From a checkpoint of a small audio captioner.
Model: log mel input, encoder arch convnext, encoder norm layernorm, encoder layers 6, encoder width 192, decoder width 256, decoder norm layernorm.
Training: 9700 steps, batches of 128.
Data: trained on synthetic speech, music and everyday sounds put through simulated rooms and audio effects, 39062 training examples, 31.8 epochs.
Rows from block 3 of the audio encoder of a small audio captioner, named by matrix and row number. Rows with one number belong to one neuron. Each number is 128 + 32 x the weight over its row's rms, rounded and kept within 0 to 255. All counts start at 0. Numbers have three digits each.
After each neuron's rows are labels from the 100 clips, of 14976, where the neuron reaches its highest value: "responds to" is what is common among them. Only what is clearly more common there than usual is listed. The data: synthetic speech, music and everyday sounds put through simulated rooms and audio effects.
# fc1: MLP up (encoder.blocks.3.mlp.fc1.weight, 384x192), inputs 96-191
# fc2: MLP down (encoder.blocks.3.mlp.fc2.weight, 192x384, transposed), outputs 96-191

fc1.213:113117143207085169151110164159163143142110140099169118137187144147184146117119143132120031128054141149145096138099100131096140145130151143140139137095217152090127123174134169147175109160058137139126106154145124180179096104133125139055083148134162150120157178114161103119096175067154104169
fc2.213:127149092127143174120123152104147143093142122137162163092164159134125057092176126084139107150108139166129095098215142101122141139101107114123158076155069124102125146218074117211162117101096177086127114158127087089132146167143142158111142195122115095105121110113146109121197145126120152114
responds to: drums

fc1.359:084134160096104076139186101149099098131101128162152143113161178145168076134133134148059203118150135077140123134116125127112139095146172068120139179091041115180102228139124114099153115105087115107116142131142108167123151112195134096080154158123086114118105147104162101104185112163149155143
fc2.359:190143103129149155132116118071169156155184174116153083066101149143145175174113117149117062126153096090151160133163126137110126146133131162104131143125099103134144139135037137194131101089120149137073134160158135147153117063044114141121134153139159113193119161089110122141148155151114194150
responds to: band; number of effects: 0

fc1.95:130126111057122051081131132117089119136083153188127144084131186111089170133165230139144109147105157140136091143124067108166114125151126135123112148077102093164170117144135045175126130205105115154125192126120125174160141120178136132148147163146126148122105114068155103154186135135091184144
fc2.95:147096129121107118094103166123082096122100140090127137150153193139120125113087082115090162165122089137195116170141137052184134160106053144164121144126143073110139124127123160091054119224128151185175145102138165147135071176133159116124097135085084108089102134134097101146099082085131117107
responds to: distortion

fc1.266:112133114165092159116139112120148163128114092137131116139113165096086109113110149166086099155132066158099071095141125139068092125139141131160153159116112119162099093136149156154089153100155134150135106187133058176092151152114047157199115120098069102062122079105128120111131131182170095148
fc2.266:112123136175132136128172101176149093221142101125196188113178151123071126140154096158107091161154095085100175086097084136137170111097109061138083135132086148144172173122108141112137104085106076141074076151154170113169171149172127147077129178196105160151130135129125194121128140140103142131
responds to: dropouts

fc1.6:101139187117091099150095149080153151190200136162106166112124078156124113133143099145129116154134132134100140126134150130161008091076126119132177147116163142151157118111098162094152108143126140167121142172113201187164112141123153137083153092134055124155106167159114101091063068157176151120
fc2.6:126158150151107143154052087122074201084144122117126126138118122176107122094111138111216135114153179042164101146105140139120148061183139098100091176075125108162170182134077097131125129137119132162072188139137160116155110159076114135116123099110193085076152171151128155107108077106159097140
responds to: band

fc1.93:101162110084157155078214102096112120112129180128139042162093216175167168147110118165148091103096133110099110159084139124140152170091185077098098117117108101138109107100099087167129086105083094141129074122126096135120171096148127132113113063134152129158146060126114129164121198144128120145
fc2.93:126123101159149096082128155192122122131131132089143131067154139139114194169096155114149139058103182137153130154166119087089080194102166135113130126154161119093093111174094165102119114130193092082070131134185119177091161114161125174155092148097118130152185158149207139100165176148087091167
responds to: distortion

fc1.193:174153131141143158143120122099104172120105104129105169126087050105159107117194111094105079213132100079145129136132120135104129118079087117119091145129122116193155067113120121153101097105141096085086155153109076188121125145062177090110137121171119098095137151150191102117138145183118098148
fc2.193:084098081120096127100157122153104160202092123119110161150159122151149150139162172108033138101092146112178134156139166179188096148199101117084124146097088121138154197122146088153195149140203121142126127093122158161176118093168130088144109155124131110182130049112138097085131140109120131107
responds to: dropouts

fc1.66:091100154124128105114094170129078120068124122126129110104132133166118163126131126069156101091160066105133167103117128170121105050073183116126127144017118111158145108132134138141119124063154139153154140121080101164109155167214063189117159144146148114150161136146141148146083122094133145091
fc2.66:090150188121170111107095083161133104116096162170124165111088083163116137102152089175132103145056119118158108128122127158141079099096131082109134071156118160107136124107141115132109132113186071075114131188107168155091149143099112065208121113117107091151160146074130205217153150138084085152
responds to: speech

fc1.57:107069149175181071131101080157151156153100117095149143138128123149124158130134062129104152116181109197110094129114127148124230117170184128117172108170131128128052120115122114060139154177101142167128130175129143108093093149112122121102155077109110110183153126100152132202074144034133104163
fc2.57:174112125085130130158096150152097130161100206108096094114081112161131128149165156079131125149125143082122155110131112157198073124111139134140139110144117133113134178215089128144125137159082142127122086107132146124167104075082114138132129131155092099111180081155189149114126077131064084155
responds to: dropouts

fc1.18:118136143140069128103098152121152133141129154157117089094078099100181137110155189125178097136158120095184089160132102128111117107131145158177112105078154062181127198088073123108153161099122145108146141108150095188088131154093127156084175154159080209095166137179149113094121138106076155111
fc2.18:160145163140167118049148148110176104078188149071168167025215139125147103128150092116121162156151113146105157111160155097139150116122148146126137095164121131104109147116116138151202111145161153046184112144157095138138143135061143134169101082119180127147093197139194160094112146190104106155
responds to: tremolo

fc1.160:094137147142111125071051129149148125151151098112085077084190133151100160128163132195125214135155139126118115139089146209140157099146142143164100131179109108163189176057073148162183158113132158151162159136172143134144161116123107077185140141156123113151129120140180139122061123085098166042
fc2.160:127057134143115153133087096116196110156086115081110131120112129137115132154221181088130112141076148166186149152183136102144127134081129100138088106144100115070109160149142146103095147145146138141157116141170095074121169107131138119124159180127122164125178074152058154197156128119145097173
responds to: speech

fc1.356:176124119146121167117069164123080124111120150106112117082154113120120120127193144149114120157120155127048126109141125136128140145125206091139185198142201145126166158092097107159173156156156148135166120111125174213097119170196138112146128148097119147108142070099101172147097067089153096171
fc2.356:121169157202189143159083134110120134097122133161125115134159130098138096168137103171148066117083126149061136161172126140116119126122178145152102088093137136148131188028124075171160079162130139110089150114099151136079122088063084097144139107119136164253113104133091084107110145139134097138
responds to: distortion; bit reduction

fc1.302:165139094130111104058127119121100130106088075166127110084091128095129136164088099133139141137110148110096149156170161144136109114129149090179141205164099139134179138175138127117196117132099125148155090117095122107143146127110134127195123087123149128092129115157092101157122122116156193147
fc2.302:080135141149114060123131142136140143118167116065075129113137140131183090123097100144142083236133076145182178148148096139118158126145117163147108144093151106086129137146098098110138108154140100137146132098120166150092126120157103102155142141141142129173140064058126080060145150117118080195
responds to: distortion

fc1.238:126144161134141123148103151121158132077130115061136198183132137160132107120202107078085113114139168098032162135123150147165132076133102125133181133121095096107170106102120105183073177096120147168145120119140139149087196139147128134166175109127175063154190162070039129125098150172133168104
fc2.238:113194144177082092088099125138180099115161163167145150177135144131188137107153131131095123120137140161082129065119144136094143105102143122107101128096139186153080146070097125142105163098149099165106083101124145171080118131108123165113102073164149092180188121126136126173160097187172118113
responds to: band; distortion

fc1.104:155094124125148185054100113084083135084135193173116064104112034132134143181129150096176126141155112071187095110136138132111136142150139070130055121100159116119108148174096132092147066128087137052141156092095108162131190182077162068148070183096077127088203112130192136159062142056149119148
fc2.104:105134204153142137061091117109138093157189122127149142128149102090153068104140154090195162163198119093106146074079207123113108090104062101163187141091101102128114107133061099114168115130111185155151112074123150135155148118116108139137142119093109146134115150060144120156159105104142073101
responds to: drums; dry

fc1.171:121144119161131118160107059193105122108135180142131132105145058123129123130118137094150132111136169112091112120157128109150061103153103128098076165160129091112136131140097098121137133169128140085121114119081163119064133077175096101131168115096099141128121154114090160106106124173144133139
fc2.171:160079087128150089151133097100111132114089128118154159107130125079086127198134175183119117183171088139146125120154135084202145124100120099154133145164155113110150222128179084171107194129125117159127139115133146132032131161126173141148107165083143115105146123165150118078178130154104130138
responds to: drums; dry; echo

fc1.320:136099102145121150100118105177175178070129111117134126117108177165171162137180167154089087213113076168160115157093116136110098119135154079078088156116095043142195116212128148085048067124141120162165136107120146107091131138113165143105114097195159108125146123164123175092117130104137171102
fc2.320:131106158192130135054150084164117124139120154162153079172122144132114099115104126120120116131111145109141169127113174140100156133159175142148183136193222093111177095137156087151146162137211167093126149122123171160145118099089194139209173101103157103079142152150115116145107186139149117130
responds to: telephone band

fc1.210:110119111142117148096168094137124150031152098102154143147109132093137164129151143193152101186168126087143114163124137140149115084165141091133151089162134141094106164124082136118176149106089149141051141149118141166122112197080114161057106168120147145053162131182151114143149130147150093105
fc2.210:159135142128162122083133186148145120155099138175152112099164147133103083141096166095135147075133084134128138065107107073096144179071154121150173165146171069141156192195108143137125133116117144131097119157175098100194123150129173151151105188093100106114171169114233149150156172180132189099
responds to: tremolo

fc1.303:120117110155110150095118186103132150096108114164135106167128089154165095137150136135155132118213217106101138138131151111165128118103107150156126107186098089059176012083083133100148134134114152107147134125112108166138148062143094125062143108092141121113157076168171141122142159166114146106
fc2.303:128089156119156128107188069140090134123163134117133087147129099120151191110186119107143157048103128161125129153171128167131111100119105157079140164172059108136186172114095104156105148117158129093103184100147102107057136119140107137154124124107109157155108097133101095171149082159155152110
responds to: dropouts; number of effects: 3 or more

fc1.253:215127098095158131123088146097163097065102067125133149140086065111160168151140125091179149111120141106138148139168125135109138145099142103130101095170157132093134131137184167137117112100086159162122060107143120125143126114144115144105103069120107162107122121120097121116186154047139163163
fc2.253:180128123124168093083104109126155114162082155116156136101118148081119172108109133099153145075145149065152185147132177133136050115126187144121101115118088150118186087121170138105128137121108126119133107117166140129103251107120168139166088065174133093152153075121184206145141096120095107109
responds to: band

fc1.132:168136092145110101116151091152092120074077086162116138076105138148133174148133169081117136084152129115140206072123096083109110132135156172086179126150115187135127128104101157211100126047150118102187091122156122094129093134184124098111089134077189124132126171163114194133035147169123117132
fc2.132:094162163157095072115135156157141085135111151144134126113091155185140103139108107180167106168097116137118186083068066165126089179121126141126032189158100160180127109147136077104103127128117146128134172136152133106131196167079137101061144144122114103108174091112159132131147135103084164152
responds to: telephone band

fc1.175:158103055125135156058117113136146105064120109136060094100151101111086094107144104159110125114092125171124129167159142132076192107156094152076162122140183125144143170150118121141127153140104112103120122114128142089113139141132167165217138082147124109147129138096094127162081131137129196125
fc2.175:155154144143150099108041119196150163135102099124131108120158062110169137113151092155143119145196160126129083132104157119151162115123139138120172169174058119185110129131142098155143103085123085095083168117192128097106125169093118151091175083168088176083114093131121072126150111116150110092
responds to: tremolo

fc1.297:156138123084095140094110142166146089140100155131128130129120089143104086119120115083117134110115061176162050094073141149107144149137135110172150068206146172127127131143110118090144160140140167131158099127120135175117148110111174157137163171130074151105189091127209103131149179137082073107
fc2.297:094097166108127152074147109145113133058116151104169111173173182141164165174100186145126141127144089164141189109169153121120140119160129138155127114115092074174103117113149142134140149102171160136134169055143173178140146104183191155116167168123153084148155135070164134159145115145151118156
responds to: band; distortion

fc1.186:084073152074102157116147190110119077077143099149150124134130106106141196151161196154074072137087115083107122109073149141107152116137114139139108137094093097098131045167129159130094130127102131126161164154162103182096134130107130141158166091160101116143224084104136165099046117127124153138
fc2.186:088110192118158151163138035181137160201074147145139149123159112156109099093082153120091096150141079107192082180144103170149152092146127118104126174157151158134116078178127057123139122185171118180104077142121100116108152098119160102138138139127096118090138080169158137163098117136137128117
responds to: dropouts

fc1.352:062138143124143121144071125113134195143109125066150075123098163102125129122153128142122173195130129162121069159124085154118148093094122126179146082130049108139174111069092120079160114092068081155159136161122110152096194130134148115126156155069131170080089179135083112092144132108161061139
fc2.352:155131165137147140180099136113126130132126129152149122162124156095096141094167098083122102093089157143159131144192083129103083134128114161178146116115117124117135111132113116155127126098068085119130139107129046153159111133115085142100145164092091114178109094193129134144101156106126132173
responds to: speech

fc1.236:081098143144146085136135108114093149103124146078162128122128074212146168121087097046125169180139077130133188129141099126141209163130141099137090140130133134140208151108167155155177116160096132140117137134152089133196084161159182160160100104138093096108136112167111104124154146088116099121
fc2.236:154143115131178093136117127121053152162141182165159151111122115093151128112145110096174077113094122113193082112154144155097124148106081026129148105112187108099153130161068131132133182171153162045144103147130111163112136102151110109129091108047110138126148095129098151151144155129126117098
responds to: drums; distortion

fc1.50:125105073125149204127172134119121152118162129062128153134132157160146137102125104142181105137116119150077100162162113171155112133177131131156112086187088133170121132064106149120141079070179126111129084149151023173147091106077092136182138163122147147184139087090122140112163148148115088098
fc2.50:130116161168094167141148153094177166118119195105141108095163141134169155150107111136149124091129140104160101094103147109119168125143132110131111188199175165130127098104126134183146141057160141114161085111135105127142089150210162120104140141116176094102155121162066160121118134144122149183
responds to: distortion